A small sound classifier, trained from scratch.
Model: 3.81M parameters, log mel input, arch transformer, norm layernorm, activation swiglu, moe soft, num experts 16, width 128.
Training: normuon at rate 0.019, 22800 steps, batches of 256, held-out accuracy 99%.
Data: trained on synthesised imitations of 52 everyday sounds, one a clip, 39062 training examples.
Rows from block 2 of a small sound classifier, named by matrix and row number. Rows with one number within an expert belong to one neuron, the router's apart. Each number is 128 + 32 x the weight over its row's rms, rounded and kept within 0 to 255. All counts start at 0. Numbers have three digits each.
Before each expert's rows are labels from the 100 clips, of 14848, where the router gives the expert most weight on average: "top examples" is what is common among them. Only what is clearly more common there than usual is listed. The data: synthesised imitations of 52 everyday sounds, one a clip. In brackets: how many of the 100.
# router: slot weights (model.blocks.2.mlp.router.weight, 16x128, trained with AdamW), inputs 0-42
# gate: expert gate (model.blocks.2.mlp.gate, 16x64x128), inputs 0-42
# up: expert up (model.blocks.2.mlp.up, 16x64x128), inputs 0-42
# down: expert down (model.blocks.2.mlp.down, 16x128x64, transposed), outputs 0-42

# expert 14
top examples: animals (91); crickets (90)
router.14:122118127109167113122095059141092194161165116181076168123158225145153121121174103115106094164185112153104117169108128128089118164
gate.0:139146083092109132191133166132138106129123115185146119091156141172120148156149099155118124181071118169110111088102159126078137126
up.0:087134115155132166071142077141121145111117153052148170155100106065117173130084144112125143068159124097155128192143125108184114115
down.0:155128142139164147112070109133131066135124165150118117126120091157080130170164170116111127151092154136127096147158130123147141083
gate.1:162162112117098055144179106131099106185145149156134168151109089116143149123124204101113074194162114128078144161138129096069129114
up.1:164159118103130081107142148136155155215138191176153166144148106106172151147130166069115086188166129151040164150114139073068097121
down.1:149136132135154098134156086105174095156179090140140182133109111116210141091118119102099114171158154093095151088129150096133104101
gate.2:048100103078163154168097151132121112116160195108123097129190115176097122077099104109144046110153067113107127117171114115115142135
up.2:132192138133060090156173101130122117107116126103122136146100189028141138164101118174159179148128172182113124067095159099181154101
down.2:124096154139099055147141103130123104166108182141095147060149149110161112117089150138138097138120097124128078108163143133131155120
gate.3:184075117067092156105119111159138141119058089076079135136094122142150130155108118109145129111229124076145100106078081191116151156
up.3:101153153139119151091118090103159122150141068157121165137133159106116096141162159170114100103048081171104174202098158103129161096
down.3:174175104139111153113194144083182117126100150149134081135060136128188116170067109135191101147133111122155156073099126092119177186
gate.4:189150133082135097170158120131161136154151096135136147093054076116130181108171159109105098100091137107160142086142141160106103148
up.4:128147169102103058123119093088115125199166132090174139114141083132149187101124160172133159118111186114159094090189173110128138152
down.4:087118156138155143109153114122113151107101136146176133093076126122147131112106150172098144117133116174097103149126131119165175152
gate.5:158089121131153171092151145058073135151100065067159201188088125129120174159108106140128104125073108169140150121105123115114155146
up.5:157140127118139162092148128140068122146127086097150128193094109146085180146095078122136084132101135139148142165139126107114193111
down.5:096136196078163082163132171145186183127153171129126052123087148106195113105103130132106089131158119137143114166157159090131154175
gate.6:124066118133077126126141103124147111150066123106127167145126083140158101129139154090136119112115081119065190102151133182083157145
up.6:120187138135169133139100148141130162098173147170122111093153167098087166152097103154111141121146190128150090173087113084191112098
down.6:135139187090175160097139171230163233107129161146125097081139132114102152091147097119116110126106140150145139161150144073141124163
gate.7:096125136120158108090052143132186127094116114096154099120125179118124137160136138165109146103132106125103139156088173110057131087
up.7:123106147106109156137154136093137101145132086125075101100180193101185101152161128140118146201140148116185124092103164149064097129
down.7:137089112087126147116181122115111136054166112094188132094130165142068173136185053149106108125097092116178096111185159185130155129
gate.8:097170089142128132117110104109113156107095065137104114100102144142141168146114152126118145011124135187122133114128142064100126098
up.8:100193095123134171094126118127160114135131137161151079172115158139121146176155090146163100119105054185135056162134083116134114122
down.8:159061115125105096140138095133180124128142180099172116096095106137128148179154079093149136201149117095094123109133054132144099092
gate.9:130079174101076137110105095204166142172086146113128112123213144127112093124133094141153114109169070157147166051105095156156144083
up.9:126180096153167127175144173068089087074143132149130138101036090129112127149134112094119156117079166114183120187114180099124100106
down.9:150136107097158081077123075097126137111149122139178161105092082164155113215062183151163062142115193138079104163106081113143148147
gate.10:159170127140089061125210103102108151125130145112165136136158120129062116136088156109102157107127120174134058161122128133128154177
up.10:116126085161150144133071146090155164171098178130127117111187112191133144161157160148117149154103051132145126098108152140070092069
down.10:161131086166087128131091139101117181119161102166056143165108131131109076101128126089153148159123124119081172112159110095180066118
gate.11:175138142104151159058104118113113185080168104148159095154127147114146144085118151089130132165106124186155178209127173092125153140
up.11:091126116158090112171136134111138079184104168108082132085134075150092116135138095143155129100164106084103084088120098179119128103
down.11:157095129090080123138142140153124101117118138123131178143120110111122150113072119145132125121124118138149187076110134177141177153
gate.12:137144124140076093131136154123154143095140056122205139164098139142082112105143171073139089070116138104060149128092121098137142182
up.12:086135172112171132111079065174141127098193111181092095066087116130099132170123145187052171146144131152092119108097140111139081117
down.12:130125148207143150170088132128155065124130123119090142160152116129062078184112094096165146159166115116133120097185131156091102099
gate.13:177123141103105100156100149140157133112130171150143075133104162111149118153126142159068125177166140155133127202110108053116091157
up.13:186118132095116112157109154099148113095145155128145076128101157130137127135143158126089132161158136150132130203129125056131102175
down.13:114126099182170172149127141118132190140166080180124094096132139092168137080160123111131128172102123161067126152105123062192118099
gate.14:153150143098140128123119135130180139150173127074205105083070035094107104149080097145139201104123126092154103094156125170116123157
up.14:106153142091113121136096147160143107111138128110145117075082057085152099156143117156129165112101128096129119118159137164151186155
down.14:109115095156090137119207118093162128076121129144113120141122101130146120116142138097088046158157112125068133139123092142092176111
gate.15:123152139136133108117155133117169092154141114104131096104085129144132126104110198111130108138088147180120185162154124118087144098
up.15:115106143167092092135133168172098179104114127150189110165173083156158119110183083118133086108151125128106102083176072115118132178
down.15:158122078110102155144127074162101139123140174078101166154050150182113121175134148140096132124142185141111143109076169096179150071
gate.16:126116134125124128178169044144149175081098073166139075148118097139080132106192061158155155121093138140111093103113160153124128068
up.16:161156116150096114076091197118095132173121166120145144148161196129139092146109148073125089143156137149147143181133086106128183168
down.16:148162133168175114170129114038149151160184125071091130173111110090174121086082113171211181122143102073106143103154127112150112124
gate.17:106173164105136060131134131144134154107129153119100158113106162123171162107127154110114185145170182106076084109152124140135148075
up.17:102108068128065155080170129110217115136104147123145133119097122104106134134087114115087128087149142147166167138180170136151113128
down.17:111108129100133087106110069149081113128134143156114114111108066147197052173219096174137140110115125079094120132136070100171130175
gate.18:144146140151155179098137121122129098121076145140150116088148163164157131096094160151098090158117132117047160142125145133176174116
up.18:118115165136155153058134111060116120091111119166143156139156197119203164110116156081106132119165126139123159180091150148162117109
down.18:189118125151158121120091155128166090100086105129094164123141165130102130146145085124050125135136160150076169142128106133129158127
gate.19:139142102129123131173087121054159079124131138174108076137120142191108101106064124168164201150065108097095123124123138093067130089
up.19:146131153124085174144134134093187089147079170157134089128106164136113130177122090142169136156101105105137142115099117100103161125
down.19:135142112115159117109178166134073120181106181126118116156090168144144130174188134141079153095153106132117184080119137089152169152
gate.20:131084097170150138170123110108123146131163109145101176201107102080206180143183113096136127168153117123132145121120094130138125099
up.20:191128153128140127122102116142109088122087165189141087039182120125122120156129126157109102134187129090109113090100133113113116091
down.20:150109142083127119127086144099101093134158114151145098063171103071178128093115132142113096061118103083141079131095195139087182120

# expert 12
top examples: machines and effects (61); spray hiss (59)
router.12:158137132084130133132146148109098152136151092120141084131111091142168109118114125112130103130134107086115149123090121090134081087
gate.0:115199108121141186119099127203123139135126175130149127185159127118172118154128121115072055097094101068138112160110136065124075173
up.0:134050159096120087099138151064129118147120068109100106111095152144095159091124119145173177147145173137128159098091104167122150071
down.0:179142173084078065089132139103170222122156139111096167147105122119150071155122112112196128140149139069173144077195143144131108182
gate.1:119133143151204072098221109127094088166128139152203176123109108120048112204111141120113162118123106142122108131093145153082122141
up.1:063129152122072154150036158094153145100130075077112107105146131148212152080190112144101100139113173150110157160141121117126143114
down.1:103174167129148122189127154170151019126146170114101129185146151100074142089159130146158137125149176067090112143121168103160091084
gate.2:088197089132144159165090171099060077161159153136100114148204076120098130095100129127128141172143105112147096114096170067126101107
up.2:078179110118145167158062160128068107160154140149087125148214070129127117095120101132129168149139133122172084091090180087131092128
down.2:164177090098142125109123110079172115108208112156217121115094097140134112111094104151086132147153177140105117170187134138120186165
gate.3:117106139131114131118122124111137078097178157164067109161150139132174127132139079158124135114106075149080148079151155060148156168
up.3:122161109147134132171133051147111145138120085122189134087121123154091135132136204064119103153086163106127110104099100129137126086
down.3:139079141099118155142080141134105107099151157139113154121133146155090124128143112197094129153104221156063138114181077140128145152
gate.4:125137148131156126132148137094123089241124176112091111129096093152111140178159177124130108172143124096145133191100133125096134112
up.4:144133098121111130133124104159140150050163051149129183133127162095152108077079091139123172075130131150112116077135124131154139136
down.4:158130142135185072158164108221119116156098144159095130162109148090073138242155122118187134137143133140134096060106148101148116160
gate.5:105123160101101063077090102153154137106106106189158170106110054143161090114140148115119132181132133089148118113102132235178145146
up.5:159095129102096094088117092118181146100103101172144154139083133140131079113131171103098168090167166065141155164141138183187118139
down.5:128129157122138065130076187098148053154124147130152142120139152089158186138110117146147169104158113171143112088143098184077124125
gate.6:113099166154114124136091174125161124162162127122136117137151175111107065164141116114155153107068146189116177109130111202138147070
up.6:097082175161101127157081191106169095148164112124144131113118151088119090173134123069142176110031148164084147118118094200158093088
down.6:130156184150157107124156101119128112141092097083031138184123161113121127036056148116082152117142081106139120115154138110170126150
gate.7:111141148075166112160131089187080092121169124151143117153085094123105139121138134142129111109161169096112121121115134135101136136
up.7:142129115160093144108105179112156187148096125098109129116175153130121120172136133148125157162085110158133143133132119141155115120
down.7:107063085138092149072128134095134123107099107120122105080096111105161137114130125148151084106193098107071106150148155132148169110
gate.8:086104144143103148117124107137160096118110141132133140163144129179088098168122095051151097092050132169175186115123139160081142140
up.8:109137155122145137072122102189112107123153158194141129176137114155163098106111155114188118086068084120133154126139113178104110136
down.8:114109110107141134168168092094129120120177118088131166152092178161105080086102143176116131065120132128118133132146079069194158145
gate.9:081183135071151207145086082135157071141137139154133114165119149075113099074149159122158124169125133146118171117112161062157176208
up.9:109085140208149084098127124120092190079129151127145114079130155128173177170087083128059139057143128117132139143087104190120104050
down.9:073113147117119127148160115102140098183161156133048131123145166157163103096139197093111073161101080096121143139089157111172098144
gate.10:109143101103125099196141096156126093087129203142137160091136161132118134142095158127094197098135090109162094079090086157105175114
up.10:128122192132116133073122138105115158173128058112122111151137083131153112102173096114148062157120155158085160178145184112145095128
down.10:133165116119189120142142135191134095150098134130174119124092134110126100125118133153119170117143127126188107155132106146098119123
gate.11:109097168150152146065100186082106123125120116073168122092128134078130128154171168078163154163130115108150100082155129124112195145
up.11:147161099107103113153146097179135110109127117158097111155128112169106101103100073155121116118084120185093154192136094168140052119
down.11:124178051167147178149168099134124104127087123138153156172130144133142183167144097171184165165182131144055123120135117100121089197
gate.12:114121128111115132127118144148110136118152091151137140060118080111130160057142164102099176117111133139072116125089130122180089167
up.12:139138109152165112152125100117160110153150155155187137181121119111132072169123122126139115103060087123132102081138146185104152048
down.12:106098136108114121105130118072090146142128167131105091080179194097136183119081124062101052094148093185097089117086132091148106138
gate.13:080130105193058084157082082128099109126117147090118111119073093099151155160120177088101094099112140100133014120093137171214173067
up.13:116146132182030132062173123099127128137123149101128112114117135081152142129110160066104118057128109131142092145135165129202162040
down.13:107090163118091125071152134093161112110162102110148116108104154139117151150114157184195182081082104161075149126096097149117123130
gate.14:107123131138108163135056115101134118164085150156113142121091108095222178142116120141203116164161123150101113177086167115130190081
up.14:095122156126132124109203173126088113119189108144142080121173128140031100121116109143026128143075139162154155082180138117086102130
down.14:139115126090163128154107109151124191091075158113120112109132118117097150122092166209113118120146170121065138119105124149127127173
gate.15:049161111127150179124118122093094142147106165146164137122197138151103115138177111100122140124123124135172101109119090111163061115
up.15:204102147123100078122129128145151122113154081107087129144056106106134137114063137148139113133129138120093166151139165147098210143
down.15:109161087163097131138126131134137110159109155146198172176182139131058131080149127092187130223129116110161126088128168100137144154
gate.16:113080112118100108127104216113148092137127143092119122106171149120112096127132102099082150101132097183117123138105111212133148140
up.16:156171144093135114109146017102099161110194130160123061114120074161139180132154095160123140084128155047087115097119119057096090130
down.16:125132129101121110115120132128147072121080138120110109074088136129122047196104116155206147144093149128197137100164104176107165119
gate.17:125144104185064101128189132142056144171139137133123141193141081109150174144089077121145076172061122119220153098127092154112093111
up.17:095050055117156142147123135108116146054128110096101129116062103209140107152182101107115113123152100106109169133183170142096187181
down.17:123086047144055101142171109079138108138145132150132171122187126145131126086154101064126089118103113139125157153088185118111114045
gate.18:107085121155106160110122147113107163151134153210113122073147174092111132087120113117113147131213120139127117100157088107061118140
up.18:133160121094099056161152130144127107114139131075111166140091058165159123158123147162166137107041110134145130109122170137188171089
down.18:174081100113131145124128109112192171120048136196108119100086151118167104135123172116166119178098105121099149165135134116133153082
gate.19:106126095154099184138114083181141101153103116175078151159121113084147093163114121121083187123151135102102105157136164178082163168
up.19:071142124104127100132123094118163147135119072107152130121136115093147139068197116129192129138119135163153150106125098105106140103
down.19:172104133140118065142217079114140152159158150208124043162124104113128136102147131193082108156129073114114087062149138115168167117
gate.20:184124145096101115124147134107137163142131039112134136084106108106126088147153097147097162171148112133148097174105114118126102120
up.20:125144128140131121128135100052120184119128059116191123125132081134214109171157164145092129139172119107156156108070105099128165093
down.20:099135131161100154163118109150105149196127105189102150146138160092129133048145190105143129093133104145143114097115147132121087113

# expert 4
top examples: applause (56); people (56); sawing (25)
router.4:102148115098153114075086196144098136112125146142099158140105137135161082081108092085134098176115083076119141138113096112155100121
gate.0:163103132141191147123118208127083113155109125098150101088122177172113116133180107226143117154140143199132139128121090142119143130
up.0:117113104132087140119115059137148159120122173162164164146098085167086127128134188084118103124146145045153062049152116083118100155
down.0:092135138161176107150151166141146069142102037151115101097149178115106099101111115161147129131088177140045110188078118145119114050
gate.1:224154119112133109143156121142105104086109106151178152147093081092123119128203118115165237089153139117067096113139110147107124103
up.1:214161123106145116149160123128092113092122090106173125138117098097126140122167118113181235107152170139044101120154113145129100132
down.1:092098090128115126177130111134125110121084101144146169122137086189134073086137139097144036124128141162158144188090184146080136141
gate.2:136113139138095117095123110192167133092113086137164114154135139095189126140047128135106101144068176190126130201085116131111116088
up.2:163090132123080101129185091097113157121098176149113084078102118134141136117169132156152186094121108133070171111141138132140135005
down.2:152115082118088100111113143160163138162127124109109143141127150097087165118200128132116105153122127160084176109033150131067118102
gate.3:082114161133148101112136167131129135161107236127135101132105068102142159161074118178120166193156095189132123183149101098140176109
up.3:110078154140114094128121178100105124167130192129153098111114095119123118151097131157071169194109166123113128175122081118152179131
down.3:124200152164114131132123165118126213085140077148165156082073071109150127091077144110121070106106122107135127079163142107164195115
gate.4:096106053147092102182122063127078170115112116158147112137133072116128114117122100068105122151099171084163159154111109123084122160
up.4:139100081134134116146140134081137153135103116120078092160148061114102154131132098134164127143065125122047170132129085077148080119
down.4:113169109210114120150183146137160166132121069189188139142138109122149087118189087153130100139142105165133133093125105074135142132
gate.5:189110150113136122066225127094147067136104119029119119162108084104157127133160112080130139106143177094081131175125115095130126121
up.5:047121083160149123195056133124165172125115144202105101089122193101076129123135133171082103178112116168173127080146159122138132130
down.5:127083088054115108135160122147120151113089140160159156115160116169123117171213143096111105143142086105174157133127181142116125125
gate.6:124115138129126155092123045192111193151173062134155103095102113158095101136175142145068160161138144089158189141147092143109136143
up.6:132177087143104086124124153083121078113128217124080163205147127116136178149067107118162068117149090158110077125120122129131135086
down.6:150121084136158112125143110053141142121092081115185190127098171147112144136150074121139137150152182130155149169114083187132060100
gate.7:110111106106158175118170146129049092067133173097181090099155139113138128092157164188133150097118090121138088138106104102175071158
up.7:110143156143158115100152136153113133138160206105165088146172066128144119127177090167133116145125093164167092158157111103092137130
down.7:124155172169128185141115129179107156158090065163152069106077136138118151122151152111131139176152113186169124102115164101075093145
gate.8:085128127092151200137120142119155152122136091134096156069162129130105122109078104122140064127123143099176178185108127109115132166
up.8:161118111180111047108133093149130144138107135158171118155097139126089130128162138100100168131105117143102069065142146118088124105
down.8:144084110075131161128116075197146188170175120090151118099121148168119141118138140119100121119165162124147142133135114139094078158
gate.9:101122164064110125089120113089146161192136162144105161126121138099101109130113127152154104155092149152149135147102127124100134216
up.9:158130091117118178144110056153085122132128108198078169110074117116106098174176174103138095105101199104061122142156151102144095086
down.9:114094167150186109099145093124174147105113112163141135188154152124076045192130142119097135109161078126154097098118194160133102123
gate.10:154113167104098125158168121104116144097151136129138094052134210110114107085123127134128091095116127126206096132176123189166133107
up.10:098136221167148068131156130097154138116105082127175128101101114151148127170081101130123132132147118115131085102134141118132094073
down.10:200129167139211137134122142178112142158127187139167125117114173158156094108141123180148137102158134127134124129172099160134051126
gate.11:166087132121132190086168112131102144060143149119125087121113132137114142123140091091148058129094106140150140076138146121090133140
up.11:149159149154129046143134158111109144170135129116093141104108106111137097139113137149137177154201173113130070112146112103149191141
down.11:157135141205104111067176151113092163129122105092134087139165138094183193112093130086157127165116127081161147165113137171154131116
gate.12:069163104094114178104073138126150133132159121128084079092176179184131150106104116187133098119124131128121206097067138061136109107
up.12:137170052124134172138155131166138130111139174112129143134072198127040152099064155114156124104134145153156126113152147115146128138
down.12:108110156120142079074122164142127133122150110142131135115104104093107075131103131094123124164134193140105120168106095053099092138
gate.13:149197117111130107174157200159133111088108083097100081087107119125102090135149127127091178154103131108106117137147135176128113185
up.13:129166155094130087142100113174146110160139165169095095137099135105133100122110135110140138120112142127095131091074131177115113181
down.13:123138123086097124092145123103090115137124147160175117169137127123127175099162126101092077158094183085085143113161155146161174157
gate.14:088087139144128092132160055170122098125121159132197073133078161154094083133129113133138124162124104109095119156126137117109157115
up.14:165145125102129157134111192132170148109137121154039164092129124073153134096135141118086148123163140187146128116100140143143139162
down.14:103068099093058144098155141170080115121093122075085161095102141113069153106129152115118139165133164125150133117110107159098133090
gate.15:123160148091152067133181086125133145118129084106138129083139124183151108106066148200105147106135112127165092137141118131123061096
up.15:078060137105143107122172141133091145105112134085127120132101223134165158137147122129099094145114110163070125144134136122137143140
down.15:147150069160146153108122116114139129124117104121140138084153122137164146091127120130193094124101114135117139149138154034159141072
gate.16:104111126156124128139168157133130158110126116131072122130161155107067201141125107173154123097116144118173174128137153142115086195
up.16:084135160125118105126163184143128102102115178093066132127142117083068195149160117123169133062137154113182169095108154079113104161
down.16:066165095173202141132117111144133171173159159173150146140121163174155096101136139051160140102130111153137120113110093117153112104
gate.17:117118146121122138173161124100128130122148158062104085089135163143174138084094143144137160146112192110082126146149116060135090134
up.17:114142129101083131173166128108120131110116152088075098126141142152167143094096154179148178152095186141110136154089086075129122121
down.17:122138159146109191192107147141109138107082165125119112119148110075192144092080089168096123119179134099133136114104116117101147107
gate.18:119130147101128107141199127234175119109142124122071106062080172132078114129124110145157146121110129085131127153109105110080137154
up.18:109081106144119144118064114004136138163100147098151136145211118137111115119143156130086118118110110091115103150142140153129079129
down.18:118125127065145084156136190111159122130167119046064147137114168109135161133165190150119150123139172150138140129137135077101102124
gate.19:127093075101125148139074070122178139098125195151110144128125111130133143149179194156199113160151192144085141191066100141100171116
up.19:126160154129090102177149115063133069145139154086157129119072140169125124147103053063110174115098186156159104143125109178221097120
down.19:131167147160119066103184060174120154138083077174153139145111148104156145161173101144184127091174124103152181139103134116103136147
gate.20:091106130098124109150173116150077085126124108095152131092176142118095100129199133113137218129111179152114151140074122138148152145
up.20:095141088096110131118182166167096048108151184135127096103158125119150117123123103146176158152120141146097148122144148121130098109
down.20:113174088126069135114147124191120151105113122130154134182083109130081114156192144140128096151110135115167128105128139115147094161